config.toml
arch = "wavenet"
model = "audio embedding model"
train_examples = 26041
gain_aug_db = 6
norm = "batchnorm"
wave_channels = 64
wave_strides = [10, 4, 4]
widths = [192]
optimizer = "muon"
muon_scale = "match_rms_adamw"
epochs = 26.8
final_lr_fraction = 0.1
weight_decay = 0.1
Rows from block 8 of a small audio embedding model, named by matrix and row number. Rows with one number belong to one channel. Each number is 500 + 50 x the weight over its row's rms, rounded and kept within 0 to 999. All counts start at 0. Numbers have three digits each.
After each channel's rows are labels from the 100 clips, of 14976, where the channel reaches its largest size: "strongest on" is what is common among them. Only what is clearly more common there than usual is listed. The data: short pieces for a synthesised band: melody, chords, bass and drums.
# filt: filter width-5 conv, dilation 8 (model.blocks.8.filt.weight, 192x192x5, each kernel summed), inputs 96-191
# gate: gate width-5 conv, dilation 8 (model.blocks.8.gate.weight, 192x192x5, each kernel summed), inputs 96-191
# out: residual pointwise conv (model.blocks.8.out.weight, 192x192x1, transposed), outputs 96-191

filt.93:469489499442510541572611477517565408499567519464524502439462503526484525485543482479581539488449382475485550534505433533433476486418498396462609593496539483483525552487548473419533499531489550421471429511468447459391541432436536437453499492538517476551539446580391502446512550559537564551
gate.93:550466639434497502584486538550535442500410505532520580530550507501527578406494505437525460551477514485549444465608448473526531590498505510484543510556558523547465504464514522589541523518491528605434497473524460533466492395506563531546485495443459454501508506585542453411475432524483502454
out.93:505502474468602399569529539517465506475430484572485543525529441449458460532508358429435481468627456502523453511454564471454527547471483453446443466636482544486529546458515521472529431460520526517510515470454570455493400508561461521573455470526430592562494517452407456598386582390448472527
strongest on: kick; drums; tempo: 140 to 150 bpm

filt.153:432520506533475443520475525542456522467517462569624424482444463479442523484484567429512453512529566509566579419443593485497484532529510578512570455560518464514440505469576415463409424512484536464465475440500455517524535492524464477454490439491533522386445583457498471592511497491572456487
gate.153:480516511499521515574542566561484500536530531487498522599509445534504603535549484486516508504538421517474458542482510523585531529517497541480454608490562514437566477510602516503460437552626550546537482530518550584513531499503554523465555490515538536439501453519503533505464476491436450437
out.153:549574540454495461526504488467503488464561559475461626508508457463597523449484425542549552530493508511413597523503440591553478558546440500524429487488507446437534464548493550568607501533539469416560427531468583448525558649433589531506518525465476493563595409529511446585466482503571470476
strongest on: kick; drums

filt.101:483516471519538402437463502479487438418396519449542515529452568479522452498440565406456491564538545436537513496552519523489481437415442619506485472536425499489472470516524500523448469540550474542514615434552418611535584476513487432427586539495441436493469504563493554498511378530444482433
gate.101:460463463418422594569485492433459486518504459525552608544515510486479524485482522515527591445504553504585512467505481569516516475331558536482586589476525449457541444541511411525431579503539522469455500511502468523481542431534550522428428402493536551523511500497508505426434623414541509537
out.101:593595516494450533481542466632520472501518534452449602431474579470545461486535460445456609516488464409540452583504609528466491430477580517508470526524508435381481468534531564515537507497548555384519542571463510541441451521547559522585505420610550430476500477527502580436506514473472535565
strongest on: kick; drums

filt.50:456513480563439574484461433561520506479554535437477450504597579479533538503471448491503480533456507557588515575383437480447465573498395513638378459538568426522606466522551542543503438515493475471562518437431438500521467454490539529521593515476525541503471472508581473519569489581521494542
gate.50:430509489429451416561456489455605492492540414502510437509512481470490554533513477399548515510566480516556443511499480530540505542428483458421441429535537567440450514466602473524451538492472419570514503444426441464495524543514512561458443545491479544520435436545528455548474486518532517496
out.50:451467496521593536467550494540489457502488600548517594546558482556465510517543427500570457618460448471390417459628558586481354485467599488508452455491509475493480505482567462520441540486515535509525507415515521469543391500501434571486521411492506529513531513382485508507579470464515561447
strongest on: open hi-hat

filt.120:462493533454527470586482502535506443584518507474657552485491494493433488527570507524480587547454582493486517519479572612469496511476426513550504420454462570479518443605445494430521493561534453446557512467503449471511606414506488463579581452523498428457517534525515502480439487565512528509
gate.120:587498461417505520544469449524465514431521535562489507591483531534534450465568592547502446531605531553435486519478548495487496549465456468400627472478579483553448525454530517438528527498570428516509440528477464497463540568506479591495488533563558484533556568552532495526421518551555545457
out.120:495511428504558565552552482546456493452542499494478471492523537500392508447399426443456481466516551465501441450495563403579522507564416460481475511550562460458547534505451508523377530502484483502437429542330462526467508434528383471489403439512477605451453487516456528475532499518543458554
strongest on: open hi-hat

filt.144:615482506488495469500446556482508560533569589531486549434437542409476498465493464464496529485600529528510516487529529473416595483562521458370510513482472471502472528473474408483484447547386443431519446497402449558634495477565579542457421537468500496426518561553550461531565592581475549510
gate.144:541497515453470382635493391476440479519431440487538467520519553453613530456488527435439475384573569579518481526518556451517419429437542526444560463522424491476581505446514506408551502441601475509414485436439459539544445518526583499527512485523404501527489535419482444530382434626533531454
out.144:455522561478458503485423569464498535433398486481506485616428471500474443527431476634556552452436447506486456540547527487633464488479552565553478469496514449472518587593504568482491533540558561477542522490459560445457462556508469514532412565459516452442470547497385533534613506482534544476
strongest on: open hi-hat

filt.163:358519555372441537496572488478432564511502559490475565521478584549464454483512457524545472502550567460540532526458503432500436513538477531492419515509453511497490478579572475511478511465433541580475483459508530448548434533491498532470537520438535537412503471451563500483475511597520474411
gate.163:634535515441598482517512425434491499592453557522492581541455451505548560487623527528483490565629514537451428519588549495433481448449513530496474563527480455471552491501485529488514480521445567531514494512508449509427481537487520402518445497643511508542555535496548419366489431465435550544
out.163:477591549551465487433477458515480505465518404457374560494407494515525538475574476563454538478530564464519524509487501496432549484456553502440465598454494438472557458449420498489618641505596594573520469449426612514410463494501533511496495449549538614522518484530512457469481471490481573581
strongest on: kick; drums; shaker; drum pattern: four on the floor